{"dataset": "renderings of 100 made-up gadgets, each built of a few solids, in any pose", "train_examples": 97500, "translate": 0.12, "norm": "layernorm", "activation": "gelu", "moe": "soft", "layers": 14, "label_smoothing": 0.2, "lr": 0.0023, "adamw_lr_other_params": 0.00094, "gradient_centralization": true, "steps": 10100, "batch_size": 256, "adamw_weight_decay_other_params": 0}
Rows from expert 8 of block 9, named by matrix and row number. Rows with one number belong to one neuron. Each number is 128 + 24 x the weight over the matrix's rms, rounded and kept within 0 to 255. All counts start at 0. Numbers have three digits each.
# up: expert up (model.blocks.9.mlp.up, 16x256x256), inputs 0-255
# down: expert down (model.blocks.9.mlp.down, 16x256x256, transposed), outputs 0-255
up.178:126089141104111113110107144141114108117161146109120121137106094119122133146106150111161138168102171115139187128154136120134099123154078146127122137108165130106119150157157126087085125143120120159152177088141111133092146164126155140117130152145157124101103142153117130103157135118134092129111140134136126131143149118136148113104148101141144144127135125122100092120107131140142136117147117144102138121122107139133142173137070122083105118156117127150147131084124131121136151114115093151149138134084107157127127127154122144138146160120131149124149102128102144119119130122128122153080120147094126142108151116104142132138092115145133169136093152140134143146131136153122151124118101126156145124099151107137133128154128137152133133115138119104104097169122126176126111173106116
up.179:139140086171103132099097101090109143108130126163093125066136096128115151124149153179133079111155122120132112103144105135190105151105134130119128142139062147182163126127112163150182071117118091128106133144128131125101141143169110160127143121090108164179115120123096112134125136133093131185090096145104146187136089154149157158166167105111087104131141157138108142121098117136142164130155183114123151154125120179103127149146143118147137121130134104099138126134103156102105087125123124125128152139075150063122127127116131139119179122142104088132123135129146137103136125130107064142138146098127143127140152155174133081136134138112098134115120120114127162104137117091146130142121090063135158109166133155110158091069144130135132088143128136145106142167138140116132156113113125
up.180:120145122080144072102139153137143126128106126141117124092123127149127120120192143142150139094136134124112167121126137111153149141126123125160107092091148110137096090152163111158115157094171151083147131113149121083093113111134096125135159119103132109121136139126144122134119099147130148092179158115126142116145156160101097093132152141123128141209150107130106158117166102106138110093136145100170147118111123121138110129154132141167136122109133078145131115116129125156128127147114143116121165139085104154129130104137139131147117119112133108116149154104127135140115149135125139129126149115109116119116072110133117163153137085066152136132146131150158112132163128171130089137135169111146120130148103131126112129134143104114109140123097135130140107106133159138160146147087138
up.181:129156122160147107153145136153114121112143101120117140147116106100125129118168120158130135123121154107149132097160116104138108141147106148136144121107108139143098157173118151159164142133135101118151156143124113171146126128131106143102145146105141105143139066113094095170107089106158133107128134124101144119137151156078137131111145109115127175146122113130152139132111142103126141121131116131116140120097109126120110081140085109096134122120133144173141114157148129173114128125112118151142130144085157128151119085157108115118060093153092107148141121116150144164122168157138136141117114125096132124184104209135159144089121127129144101123124077136125157127123107148143132136140135117149109156159169152110114112113180135151139121131118095134084135132175133129118077110141118
up.182:122141141099109056097108115114151134135095166132126114137184104172112138133094145108107127141142184098096092094122118134149136157123111129085145140125102114127135120133093130128157120100102091128085119119123143125127136148133132113135095154128155119184182125147098137155116147153098140154104161140078150152152142107154124093166103092123108082131149147175126100154100144115102132135135132107111071147138122083185084155153127135149096092080087157107146108116122116132140138143165129128106089124148098170157152119155143150118105083093151165115088140098131089133123126120168137118152143147146106162130081137097111119160118168119161145143104162124067139109119137129169105128109137133117092121089119105109102123130169133134149140131119135139153120132142102156137138158113121
up.183:144136153137108109107173079095132126129139134068141174131112177158131121192124142108105102141133153100138152139156112081087130105141126136096138126135131114137183106114131162137102152112126127091111134122129134114128125155128150110157144119135139128122152135142110136110126118083165139091178080120132138151124113162143086116139119138113143155127149162157104113137095171143135109158100126154117133155125155153141134093146134153116121158131087080101142148100156140099104150134122105111156142142101130143152130137147127139156136112122116153125138101108130109142121121097145126132118141135098151134118153118113130136138113147099086156125118138152095144114110117125121145097167144089133140143125176143147175124146121137108127135123149122124134139140106144144095120168140134
up.184:093127111129149148117145125200080153106161118138128139103147167134157124128189138131138098131135078125087139140121129139128115122091131137118125112096150110159066064135092110114114103110158134134155112128108124144102080149111118144195127117104099153155090133097161115157154143130119171155108104149115112117121115113115127125148109107143177134152124155143107102119132128125130119105103138128123135160145133145160138134144144141112110102143153136181101105177122145104127119129110130149134109130075104120167156111162110143130166113144155132129149144106170164142094132115165129113140140121123101195148166132110114116095136114075142122161103123122127133086117164146125100135163114147133133100132146142119103122148057098148110110123138120115134140137155110161137113146136139
up.185:127152125176164182148134151114104086163112111140184100126140119132124133131197137085109087180157144074114114120139078134146119148168108097103119139096165153126156106113098167154141168159143125143145122106135087147070123117126121149156141181113133140105157129108102139159139156160101086062168142176123161119114081131154098122130142170133153115149099108086121099080116105123103098118107144168077125142156129142161124128094098145152110199131113121119129126114127129116146129176120169165151131109111097155048152136176154124141141149145161130116130106123157122156097125141133138128134107128153107145093106102121095138160116141098173108142100127145116151098156147110088186137129112132173130111129120110114172129096102151093140136109148154123116127129101129118110147108155120
up.186:152152174112111121121148160136132156141136118132122117129078151146100151158117088089121113110145127118159107138142126113165091117138158153116115148126164126101074112122179118133125125138104120193089141160138097158104126124121099140140177170159137098143116103181085161175168136096112151120096127135158124121092161131149161109127126123110120125131081156128141127142117135108093094097155062149097095157141146093112104126113108110154156104153161140127159160168061138165108129153108165151138142141114144070103136120140127107156122100078079154141101152096152082115147146098122161110103095115150104098103153160141146171156142129086122148115097083147129121116108113089132107122126150153145124156145109105134149107127144164126148107100132127175113124145129119112148154138157164
up.187:145149136131151138129119129135127128148122144131137104115145130118158120113133110146111147097158114107117096125118094139128132104092135124108156116096129112134101142095138147114090126133152145135097140146136122112089088135136115122128134113094149159109166128153131148139116100104121095131114144139167152144097092138122117168158118143144130096125089094129165128125123100090153131163105128158130110170088102131107132144146156136113104131113128100147142116084127136103128119127134147145105134072150144142113145156138143110148105138144138114146156105165133108131168158132104173156117118125142108116116130124111159137142120130141120158123085139125123123110139114114100125139122165113139057110109145121124121155127132138124103126103169143137108137137112137139120146113138126
up.188:147128083143121093119144083124099116129095121134092131145133093109118133167122114140110110133121124111123142159133089141120149145132158138139100152141126087114156160090105146117149153139147138105123100175109133162108158166144102103119144142131134121184115140106103089165136097111135095126134097111111096172115086139114105161130158131114084177135113138126155158137161126131078144189167173097174150131123139162088159099158125095090127169133078131111144112115100147144157122149142161154126173122118072135128179104130146103111147169214145104159114129117134117106086120104100161133116101100105097166085127141147082146095134141103134105080144125140139146126162122142143121083135128083120127128103161095159201085106161046117159118129157065151096127139144106070105148112112098
up.189:116120125144097138130136156118151125160118161101136119103123111109106162122184115111088127108135159097177114118137113133120128135127110139114101118087123156120161152136132148125140116107121141112116110111099094103133123105132098130108110150106107144136159124118098123130143100106088150092120120117128111139117157148126122112149121151139156108135068159089136138115125102092112111089108158135149097118111144161141127145144132160110114139103115153142118098129100144166129112120108123112114128125151176091146129130132145143123169082126080126112108097097139136119129117126132105140125125151115110161155132150127137132122139093076139131117144106141119153132148108114180152148179136111178111138115151094156118128124187093137120099141127151121154130135147153118146112164138129
up.190:166194166180093130079145170122165070134148155109158097121085135136129142126153152120152115141133097123115125122131134136085136146185116158139101142157106123141139120162150150144132099161081141143115068112158118111132079134116153092102143136108126124110108131149119140148143155135202168121137163141117164123174110141110182135098128124120159109091178094086077097167078162131132136190093170137115102173092134125215152181155121113131167142123152174084144143118113163075100088151161109141082142116162128148124138155167102171084157159127105124093083150134095138099168143156125125056117136082072123151194113104139173166103111136161140138146057141121132142137106082121117105159056108129113106112127128144143158167129108142149150135112104147127139159109148115096134156108111191
up.191:131157115120150131126058131113116157108150141137116154110112115133095147109115140148144096177232128170156139145141122108128138143143093131160114142155145170151096151129158121136112157034116165100129154094111139123107141154149165121161154111125084189117129110100124074104113125159111122169086149105064161139153108116117115128133173140127106097156102100140158154130115139192143114119167148106136115143078155124164077113130142109104115165139126078115146107144116138092148115113085154131138096109102137142134097162092153161148134100038100155135191138146108158148138079119133087138120130128132079110123130131160141136120154159119127152129095121153103126180087160137120100132133130141137136149136133136157128140166138137123173138105106159106123115140129101100158104133099139
up.192:132141131153149058159124097170163104138136083108166129135125148152128139102146089163148167146139137116122061123146093171162128134164114146133118126156103126123155123178122115099146171105144159178135150099082127102146109132128127118138132136048184085126122168126070105113108216148097123140125132150098152117095115143119115148190150124155093127139116096122144132183118107152134139147141132135139104163102113166105115152095144150163139135188161135142134095112106155133078163111097131173090071093138174133144106112167128156172060104141099125117105131150144122169119110163093128149137143100078113127071182090140152096091106168131093113075132144127129145120162135139160136187170137165139139125128114170167128141177117158138102119112114120138131122102130147170124090128089094
up.193:133130176160102109164141119114136118123073098135095117142138137143165113123128105132133121174158113155121112100095115147138091121168134131133104154094126116134153141115170131125143143145122108146135150128150108140118092114108101142130126149150120163125091136127119127069149130149104117122128102101119119123122126160101126150120150116102130097182119127142141135161133141096142139150111096163112120140093143145118122123123139091104152133135119141132103128131144134179174150124107105160135159135135085116140136145124155080129135137138132102102126121120109134147139140158113129139116141181116184127129119122105127179108153095116135125114098127156079101115143131106192161174109108162136118132123095127108077120133180128141141108149119126126137129129102144130110122143124100
up.194:143115159137141101144150147101103059160124096156142176143172120128123162124143129156145102126174141129110114157112124157117139167094149152127208086166134112095065075147081112124158153094132185131133087110119099124074140110147183124124136100122116103150094093143158122166126137156103115188158104101161117113113114137127099146109139133120150137130098152133143133168091167126150189141103140120146124120111144123077079098130138165139128172181126174121113116161148069151140085137110134162145113093159146151134173195063079070120128176109096129121171116204132131134161096137133116138146080051165042126110134116118125108155085126169110151060138174127144124088144129114109138112156168097070110086150148130142107080105146176097164133168155151123134167141044137099102131135138144
up.195:148142121100121130113117137151150135119170095111140118094105142151130111117125103132125163144128144152125132121118111096172144122102103153149129169122093126160151134137126138137131124162100104116090122120111116151153077145154128109132120095135153152131127103135115162131177095112125126163104108109140178162114114136127125102178098118130094139130116141133149089141141114140130096138119164114120130113098122125120116109126108096129115140158113134125132115144125129117114106116159152101121140131172135143121115162090142126133123108114163167135155148128133129108109133122143100148136166130118132109121119131133158146161168122126154134114134136124130131118167080113106109114139162141124126125123098143109112135144126145125124113121115114111130130146110123094136125134156125
up.196:132100107146126140107135126152129106087103133108105162112118079107121135126114092170178114082172124125113135102160197136131124119102138101107127111110160131109077141135108143173120133125119099116175090118107142130118171132124106124129140093141144107080127136122158111076146104134114182141136154113116157129144133166109167125117134117147091114111129099148129140125168160107133124120135097110162132115093118075180088130145108162103090142140112091114120060148153102130121095145122136115124135148125167124129101111131145106148122116119137126157174134151105110107125139141122111169098152162110135103122108126156144108099123141113100138133126162140139146145143156168174162184139162139117124097117077123141154107121137108131106171146107134152111124116120134161150129129138106
up.197:157118125120130165114123172144128097179132109102109088094130168121137122161138153099128072172123138108176124181096128122145116114111118117071115146176134124135113129112131158129120151174104153157112161117134169129114150152115148110148125121140111146136134097106133168118141106142147138133114176146135138092148137136118100122145098071162121117148076136135139107159152098148139125087116125139127113163159157134133117133096090126101110124118075118078123131127145130106114146092164163098186113125135108112101158112077102128111141114122120097126095171166109133157172114140108114132143132112132142145136114120119154090146158094125173122123161113081140119145126100131177126110117100126138136130137142128135138155158133144130139117121156131126118146110163068112117159141113138
up.198:178140049167118175110136151163107129132115140111083114102111127209126122109140117092144134146144134172109114094109155136136134122101119103111132174146143125126144123123145080159057118125121090103122115116148143076115110180167120146101116143142121136120132144120122167147121084127154137113116130138120135135087109150115137176160118129133086157113119110116138144136138157129135090146143166115116114161117169134117110113134120095128162087182132116124121148141060122124134161123153087144113132092129095147150120144144137128155138149099154161101115083122106112138112164131152176127118126137112148147100135128127147162092136177103135103113144095154093154144205120090132157135132116132134124094169076144122108125107094165107148119145099128162118088115173130114115143128109171
up.199:122101109099144198149140092092143138114167136154106100171136107118166096132153139152121155125104142142148124145175125140154154150131102160137155130110134083112130105110146057122114119162120125078141116116161147143100144146091121171099133125141146158135149137155129139181127113098088071146123107116205132086120141127157148101127160148113115083144100126131109174147172109077169115181121106120124108140122121122111177093115141184111101130132119103137127099116141141128098112125172137102136131176097140147145139151189100110144153105135151100138129159109146094109072145147114152143128132059160115087132126117147134126089142114129109162120136116123148158128119108148130138138101125089124094141129130124103097170133170136151129093186194099132093153105121127101135149147121141
up.200:090105095123120104121138113129105111157091088087126135173134164115121123125120148158132129114160112072080133097108127118082158129121129100146102144099180170114108144165145122121088119110105169131148105169084160150166137132177124176105121139164131157094148115137089073108132122123127190115105121112118140132173105137128123097101134083146150173152143154102173094126103135126140092134162154128131090074169132149133118163159172133142096111095114160150137176124111142118130120138125062142165131147126157130158122158104116121111084079127146111135139095145140107117120150112140148149133128111125095161118129156132154127096118113132137108119115141135146152108140133100158089112072116134071071136105147170101110131167190137121138143128140141120120133142128135174132168137095108
up.201:123160138108105107153152134130104128155113114117126137150133112174151117116128127112127098093164134160138108132100104115145119150179184106102169105119118122130129118088115173152099129124126090115131124119094176141165125107112094128115136122144091132146148145145098106119121125100166162121109106158155122107138144185163117113122066143199089154157127114121109111135101110095128122106132138113098123146176131109065170151143130109123138093181112123142151110152146078174138117129134130126175107104132123129143109171070124180132174126150141077115139148144130081131087146185092122160150133095161068125117070127131084141142108088144136164152111168130139128087118135110132102122128101163132122119118112128134134110125179114143146114099153129105117161143196130133110168146126160
up.202:149109154085130118102140111099144108151133120128125138129163127130108112142137133114164119130121104083125136119138120165123124095145130115115094114165137118112137158064128131105090138148135136123141084086093116148165111144118128136091116101096124140160135142116132114122124103126102091096120101125156109157153097129123100163099110116105189117174094156112148149136125152130102141131124128129143125105134126095146077106122129141111095130155112124121152132084124134138141122117140142117146153098130159102126115132125183122092128116116118134150127135129130118115169146131123122143184142132148105157115086143131106133137131106144142097140135140143148108135123148117141154143140132098134112109138167117139071118106129156159192133110130168104136147118130066108119154108111101
up.203:115138115138097137121157155078119145154136155114154128116146180121125118135153132169084132148179109122115161154130125135103102113177162103099071116134151106143123134118159088132128109165114129114137162089143169100137143136102141131101148131154180129133139153070098101118163132121104146129146171134092128129116147120107129123138114165189108121112148147099135132132111133130107123119154181159084147137143135120146133158132142074131151124103174093141138117096128123130131104146177113149094172118133117144157141097134113081135140128119179138139117150119130103100171147104112114138142174129145145104121166117192081102148113097107147146090104111086099126137150138146119150135131119103134139118113133116151170169161116103105099163119108129124096057104096208139091143157077148
up.204:126130133131085153103118136141165117133140118120155134136139110141127104153138129131176133126118157136125130134108121122124127139116118146127098148121121128123141080117134130114091136122104124144131102124162163124112124159117125139107127103132133099116108118162109133119136157109128119127115153130145126126118130131119122098116136140138115152119110155103139142142137107119116130153157120124095146143139128121107105132105122103100104129133126108107131118132152137119129137108142121111126157122142122135122099121119146150144135126155151112136122088151153111114119153124126088127120143122127124132131156136111135165124126111130141137115128095137126134151107160136127126129103126134120127097117139143109136140129140155166133122109113103147122144112110128114141131117103145
down.178:156161093163121111084107096086157136135074138079130107125144110133130123078078123136183152124127136132134099132148122100126125114125178159125125137113101123096135114116109133130112122104126124141140121118103134114100147146117112111164121118129121143111126152127136135118117116150128131126129110119167144123142169102118135121118101132125147143123106131130140144096156144088146084147112091129118156138122092163119112114126144127141093134118104133139152123139145134168146132129122147162117077118137097138123192063120125145121126080140109163146113105150120180099169115108139152163146126147135117145106122160152114120174163129118134119131117154126155124165144108154112109107130121103172129117150147136136112135121120104109161119129121163106138097098113139106138110161087153
down.179:146100144153133095136165118112142117103088123108125139152147163137106096116124114135158114142120112147129101142092147159150125084129156143160139146115102133172132112148098138161129068092173141076120108142156131093134095155185145092140143115166174100091187118125202158135129118122088137114128134102150131083156149108164105105111121137125147180193099122120100116107128126108166167117115169130149112082179107127134155103148143145162182107157125092148138125116181100140134112111114128132105089167153114124193109140129101110135170116128141078102115104113151140143152094127170123128155142092142159127140094122156148168166143136147092171124116141121096087125124104111147084140096127094096163148080134143113150137088123130093092045134091114136155092116147103120125109124159150
down.180:128106118127147145110133142102134107099154167115149089154094147112144131114121130130158114123139084135138152134070100176106135148123097136103136125110111125126099116133163154125155120160171159178122096120153152119109108090115097152193137099118152129141087097118202136106109112129108175157125141095123157102136110071148145120127125172119142130127189085135131135145091158134134162161107113133108071066091143102130164112126098136125142138134134151088177118151162125091129118093047150123134126106142116116160088093121160135149113128167117140105095122102095106150171139086124083132091155120158127112116172132161116147135103144116146149135138106104160101159127147128168131129128162103074154153135099093106116140099188149137106152089169120141143116135113054128140131123130127
down.181:112103167135153133099116151102119125126119118135107178157087131144176111134158146106115101133179106153164073149129142161148106116111131165120110128117077118113134113123125113162135129132074166134143118135140094111147103155124112116153147091119165142097128158133105124110125096172156115137111091154120091114183149101157127092133134160134144138116123103136117143127171107122068118131097110108122116106110112140165147174132108108089129133190152111104189129134152099113145115136117123167091145142166125132181153138123113145138148107153191140166157154077138103121115122122112127117133111162131134089069081140140110148078156089181143081178143137108133110162116131128115080111081113146139111137112155106115130151107140168112136145144115127135101091136142091097122144113134112
down.182:110097117137137162125096063142143122097120118126140127149121115136137133080110149174116131095174175103078119145193127134160136121122125116134165108095166128099146163134146098117089097105194153148190126126073105132094134114105093160175167121110120160141096104135145100139146135126121154117136154116139123108176136132109133172159085160092118090148167155077114185125107131114082108145135091125169128126078099167130133108121132161142125103118112159118119165139165150135164142174103117159108096085129090143154098081159096177153114153074082102136108099180130138160134094104107156140127148080143116165123142147063151142103112103106121117153146104142083117148116090147137110136144078126127097108141122076107150106155111168113136130147153073184134106112056037126101144113127137
down.183:123123144083150125134131121119114140133146148131096161174104096132183105096112141134127136137136112120152126128110115114111115135127101117131152104159105113114124136130168117126131154120154132169171141138097101153192133113127120084089146145141109161162139110143110149094114141076116128122140120120140145119126105165120150130094107119130113097126162101130164108153127096139147089101171197116122174095112107139140148108110127098118063148113121151114175151143154129135104110141149169136143149133139093152065117128160124135124103153120136136125143164136126149151148131152169151113115127139094136130138130098134107121122079147123099109119084124140130085143161123134174138105124104158120090110108138118146120115129159170102138081091168127127135126125137169112145163114138089
down.184:130081095131156149123091083155120148160175153164131127144117150116125151150131122118163167098104129090156118090121126159138092120109151105142176153167153149151122090137114144118138145071114198092111129131117147171078113121124121114092126141085082154092153128121121131149135132164136079122152131084151128173135141163121147082130135112113123098114167102107093112144099113119138100107095121068142124130137132096118094109145116135094141132051131123145138151190094126139088136099131089159110119125113120175151112169173140146094133103119099134130127188127131136115127141190161117113150121124115116113164133163135140107125108121118160092134114142159086106148124130126077190162120164121105130171124139140154148134115177130111186163151099096160115129109125093146127137129139118
down.185:154086114165111128136139120150126127159142110171143144134083151126122140154152104105078184135103115145120116106130160138100114130151123155155146116118147115168154161112155173149196126145121088112086141139128114157171154074092124145111096106160114141086150135189078134096198083113158126124137081125076159137173121157119104117162108067162096130142120095110129109137106131125081123128106172155153138144137112156109168133128103123118130122135098124154124108081099114125120157134156121158156133105108112135126134133110132134138102128128142155144143125121117117120118162142143097105108100117136124151166115163144188116110134124125079173053129139118111142114110119112131138140102100113147090144116147100115087182131132142154105155126117162158154127092107102158154138109108145
down.186:121114120122128129099153113101091113136110139132221179132092137129117151145156087147114122081129135089130154153123115100156149116094141094125082096156115148144128129114171137146126136135161136126106161180093138114115121100143158140130122112141135130114173122186149142108128144118129151168139132125119094132127100117109091108151077101115110135125110135147159110112165157124170170103095105117132187103110175122127109106132135136141112101161120173141128136125102102153112138116148156111129143151114116095144131162114147157143138096131097164181109113114133148107162173125112109098113077132120154118106156127100150145113107117154098117128130130136124121151191119129140092153084136106126163146117116079090187114118107162161148139115107155107119157142157099165126110134123140
down.187:170125162105113145126124152118130152138127130150118137120153135149122138129141142108139137088149126135136108156148128142133135103144143151150108134141149143158116111090084131113125144173135131105163134146147112094128137122102148147145140107102143128135127117138094080125136133087117084133151117152156118134116153161142128115127145126102161117147117112109157068118112101107120148091118098143119094130110141095135106141169137112089100132102103108130126109129134122126125121109147127137133132112138122109146123100142159117141104123128147154119147156109144107111120152129113107106083160112149140111157135140117160137136136158131138145139115121136150118134143138125159120123131123120159197121117127105152141131118130190118061119159107106122130135125099104122115136132120106
down.188:085166106137097106134141119137137137190118101119186117150120128152078130158117124150126085104135140141115119150070114163138128093115123170106153145089125120146141112144134102134128167150108110149074074140153172144113112147114110119090079126152134085129114095147128108132108116199097115121125127134106097073137134158123143106140153128089130155095122131157143181162130136160154123164122128119118101169152124128135098121078150139101140086153133063119115158109161117161105124132099119083147092117153153168134111149142097092127134155173159134076116114158130107139144141133122109129150142151138092124115160156129138172105133093110157180032146147122124099108117095087127124178099138133106144125147151105173086105091146130169074114118180098103138113094114169115122133132127108
down.189:124145121142103122135143138164113119148125157107143114104138138102144150124138144108128136122180128123146136111093143094151110154154109104145142146147110117124145139113136094135139170132157134133108157115103157102161108109192146115090137128100129114148144115149119125143140135143173101098156132141092152106133116174130115127125137106125100149165120164134151136122124119126117162096096139125127186138135110144126138156142109118107121152114063088112103134136164135150101143167135088131175143117137117102140118118123081184130182148119126121113130085143156119117119108118119103135131125101159096153117145130103121111136097175130125149102107120100136099148121106121169155114121152100133106137134134111127097099108109135182139118116136125067146145109134122139111089122124126
down.190:107113148156096171133129110104082103117118154139156131134162101139167117162153114137181079099108144140101123121065136118140148148106154067122095153117150141113151093192115143119110108123164132175139148167117160114143129178109107144141121140145143099095147130115144169169171126127147090120126117136088134131137142138095189114132117127084080125135134090127102096151136137107156096108074146095141143150137161152110161149121170109144092085115144142155094142115148122189153124104155123124143133096184098155083130127132094163149140123097131134147119159093118150095146103117142142110161117102149097152137175104085105121096115118092116142157096129179094172087169125099152145112108160099099087090124158113138145187156122109148142145132127148144119141140177137115146122171144147
down.191:133163138158105098102122191137079115155121111105096115126134096144145102140115101075132187114111109145147114093097109142127154140152132139160103121073116151140166130102113088178126165119147104097134111092147108182119111148146177075090161167130127116120113138109151104154131122112138149131122134071091125181120103123115128155143119152096127107122158104137151153158127106117121149121146135056103096109158161115135144136101133078144154147120157130126147117143098118111127128150152163102129096124108127115080111119131142132103152169124086194128098131075113096129125143111168084138131128129162187114115161122161133117121145115131157128107138103118087120157146120168127115167139128126171160132110110111147070112106089136069135126150150133180129139154100107179115116070171131
down.192:129088138123152166142089084121140103155099154090115118095126154133165104103135149111139123122141107102136132118140108180163167112116146102151147099100127185147106139134140132160110113115138117133152135119165112126154186090141155100100105108116128075109101085120116144136083113116089097112080107131141100196108143143162171133123141092189103116140088126135089115067082126151105129123145192126144149132133132150135146119157103151087126153110111128114146109124130152100143132149105070089108136114127119079134114156123137110126150145114167151129154147119140140140088093113137123116130124149140152099137065176105136129065130125176177141162106134142127140138113110138142171143149125092120177169159092098112104161085162139144111122102145115171146095112110170087198115114118137
down.193:176122116110139140148112136141147119162126113112101141112109125149163103113123116109136137111151170158145120098126088131136151156094146127128130128148113102142150106147121116075133100116125147109103147142096145127079118140131121151133103122139145112147133118048116171127134142132095135131121117169124138111118100141154108120135115088119144185085136077088132118145111141153171127141155109133141168134116138096160139153089143155123146130120153113116134089098155099137151133114146136131142143115105136108134093122122094101124129120121114120114118102081156112109158124142108092124110141119088119138137147190113103170161125117122137168123130163156124165159104123137098103119115133126101099104118142114129116143117142130157152148124123140117110128100142126164150137125108168
down.194:114112117159147148117165164142145147181169204170127123110091119085151150153130123139107159132196094134121129091134085109115110109110127138058092139127075127112120137131160106167140083158115137136140165112091130167123128149127131130104156085137135130050147139089099144136154097164113130129114113092119124117160049178167121114116143145113069111097122111113137184134173095180125100152136126125108111117129095118128141116151126141107166101104124113132122147106142171064138114112147147171112109095119139110133151140156152114149151118148102157118113124153156089121097120122113130127096110127087117150165104104137190125193139130110155149113142092119121148103098105116157151158166154177137107112149136080141122142177118135126086134076172118122138118120058132110167122069139128
down.195:115143136106108091146166154148141126138161150171120120115125125128112079109110144128189141140137101116149140116106130087129145107151123146124130124151149136118116100149098165144115112108118098131144120112100136129123144116114161118118154100135146136126119148148107175146108160149167137117125134096136119141110109106097145125141117141125118138155128124130116140124162128120150136135098066132080093101118118151133127101114118095126088111140103128144140160112119163139116127171143079143117141166173105134085145116134123164165092150107135113097156120127138134126134140134088184135147139158118123116155133100154134134143134109116160119111132123114144121139097112148109136127121148129184136150173114131117101091157096159133145135105140164101088103160153151126119138122102100
down.196:098131148181127089084093233127126142129158104117081117047095149117122125140120121159112128125137137149107167105135164148151134126122139145131133150128102116171077113102165158161097107155118161157142159094170142117131145145105151132126136114172121085133152106116112129142138108098133105087134152132148116108156123155154136120150159130101145112121136129116076138144125132106156118162133120142114153143118112120131140172150142096166101156196155124163182140126145138099162127141097111140190184144151140162109144094150156131159083118113130137082188170080100095175115130103101119181097122131094090100133127115137150136138145154152137134120119117123097127155091138081148131108126134136107105140129105182146157112145145116080123089075153118105102140138117185125102118079125084
down.197:133108131118091134154139113157119099090159132119128147115110119161108121128124113124118107098172105136133180154110177133097087155126100122123106108141128138148110140146105137132143118131105142150188114092162133132091102141109149110089137143164128165129084133152160148093134181162122142102088132115104135089157147155158158110177125124131139095070167105114150124072089126121159146125105188152093170107120135150100090128094159077138126160124135178164110154128114109110100114137183096138096142154101112152150114116112150150099110146155147130162107128145155126133139127083130133143116103134096118108145176097124146115187147129099139157126136103086135151132096142131114108111123102175104154097115063109114155154079162126123122134142116172138096149104140090153155110110152143
down.198:173142139162135139116131157179098155128107119170170100079118127146136196146145118152150120142156118121125086117128149160128095126148149135132117131132115165082117126131089114122115135132121139153077124166115112144148151136171185153157123120107133104155069095129111134103123096089132103093101150129098129115081108116082166178115109183087133121090101072112157103135108097147142091118129128123109101076133110139137159107093125085130116141120123156147101138065134145105131144151114108104093151122168131183141115148107160120151107126078121153150099125117141141135169097166105093095132133130085153131168192126111185152116126145157124135114122165133152130121132132106134070124082134105114095126146139145139128126140171115106117179149132124119141110112156168091119119116121121
down.199:136125145084153156087129136103068150118136134149097155133073135160103106097104090154124139154143162147148079121148130094117105112124132130099155076115119147127124145124137103174066112134102174088137110138149144111121126126167172130087079111100124135139070132136123079140155110130121107146117139135149133096134178117126129189110118109103134140115123131088127097119152154120125141129154145141145112129102128116130129115101138115104140133142124127122125126113176137097087126090125137096128134142168112145144152165155145107138078129121155140129111156121114192138163102178127147127132118157165140170155169129089109142116096119096131151098127139115157126140161145130122105134138127119114160148092123110142119101152091087127132106112131157123117083092168134126126133151090116
down.200:144151084123108139089140106128120154087127126117124114071136116133124087110141181112093127123136102191121123160122100084115091163121111131107138106133127115105130088147103121120147097175124149082130151139079097151105104104123128126150094131188076122102121139169134097111117184147089156116142130103089124153108125136145117135162160133156098114127179102162091113137129080118119101135126120148135123119092122110133127135141143158173154112124117164107124111136132115143138137110067169116145148114119152151111092136120108104167118134129139124121161120147141121180110153125105137148120161095103121106134117142123140122117112082128119099165129129208129128110122130109115109080155140110156152152103140131116155182121136126135145127136125123125144102148102122138127126134140144
down.201:122122140133116110080120127167152150098140123146135088148148133180107157139127113124113089215118162151130113113169127135145136140129130156096121134139151142154137156119182105081137124114076136142164142111113163077128103113114113097166153110151127158126118169109110111103140125081127131121153139168142111161109160138116100175121133125150159128167147161134122155058176168119147132118094117108128065133094112150079112135128095141131120106118161120113083073146150099101149120114077137166119129098143115131124135146126108146161118117104126186095171117148146158170120090109135132093095150123111113134145147108142189127135184143146082140181119165122168116126117100115120119122153154179100140127097163121125141135161104107151116160139125127128131123153164135125089135125125120
down.202:151110082145134152114130146113116126120126136139147155187086135151132147105130090129120153171151156133095137139118103135119134077141095156097123148125071107124117128127135175120131137129150125133129114102126122147088139119087147152115092112150114103085121140168131113143140150104079107135124107148129119119087125129121113103123134118106113132149182129175135127104107117116165134147094109123137153159128130117139178148113139107153156127145107134168125148130154107129131118102118114135130140095098095110147164134096111120132151142125118111133140110138110110147175147105099120134110134112140136138113058087133113141109111141157152130076166154131176117157094092142130134133139101119150119116078085098186146115136105152112114129150165125132125119154143082124108106099137145
down.203:087160142162140150172103104122145179136160146133128141148122112132131109128110148134151140166102156127119125131170112117147142118177138140127102134118118125119105147087162140124122097146107087131086194067110124079170134106114122105128096176111101172165173133135139127107125089111142122115131136153099151133136164148139135131117111129076121136087141125134106090156117108114113116127121138098150121101133152102133109147144108089159105119137115080114142111145148120114188149139101102111136140115138130116140138157090192161144085115132147156119147136142103159115168142095099133162121113122121135127139140164143085119073140147156130152159114153150150156130145147146135096127147118120148186140130076125108075110155097133115130126174113105137086154119140128150122157122183091
down.204:145139145143139155132120150102108116124135163137124087122135076136098128114111122108134129157155127126135140138123113131167142132130126131093130163129134115126124152123099176113139156107138129113122155120136167120162075141124115128142108133112104141115124110094133122099116183111132096131114158142104103148130113138119117111149155134141113145178115145150124147129105113156121141151125123139169120102133105140140095122106151130138126139116125109124107112114134109092152125133162121108115125116137128115104129100118113103133110139101123154131088131163123155153139103106105131112158131120102109134154121122097095126089134113126122153156129128139100134142126122109127136138132149130143152137121113101134127147130119131133151130127128129155119133148134132138134147133134116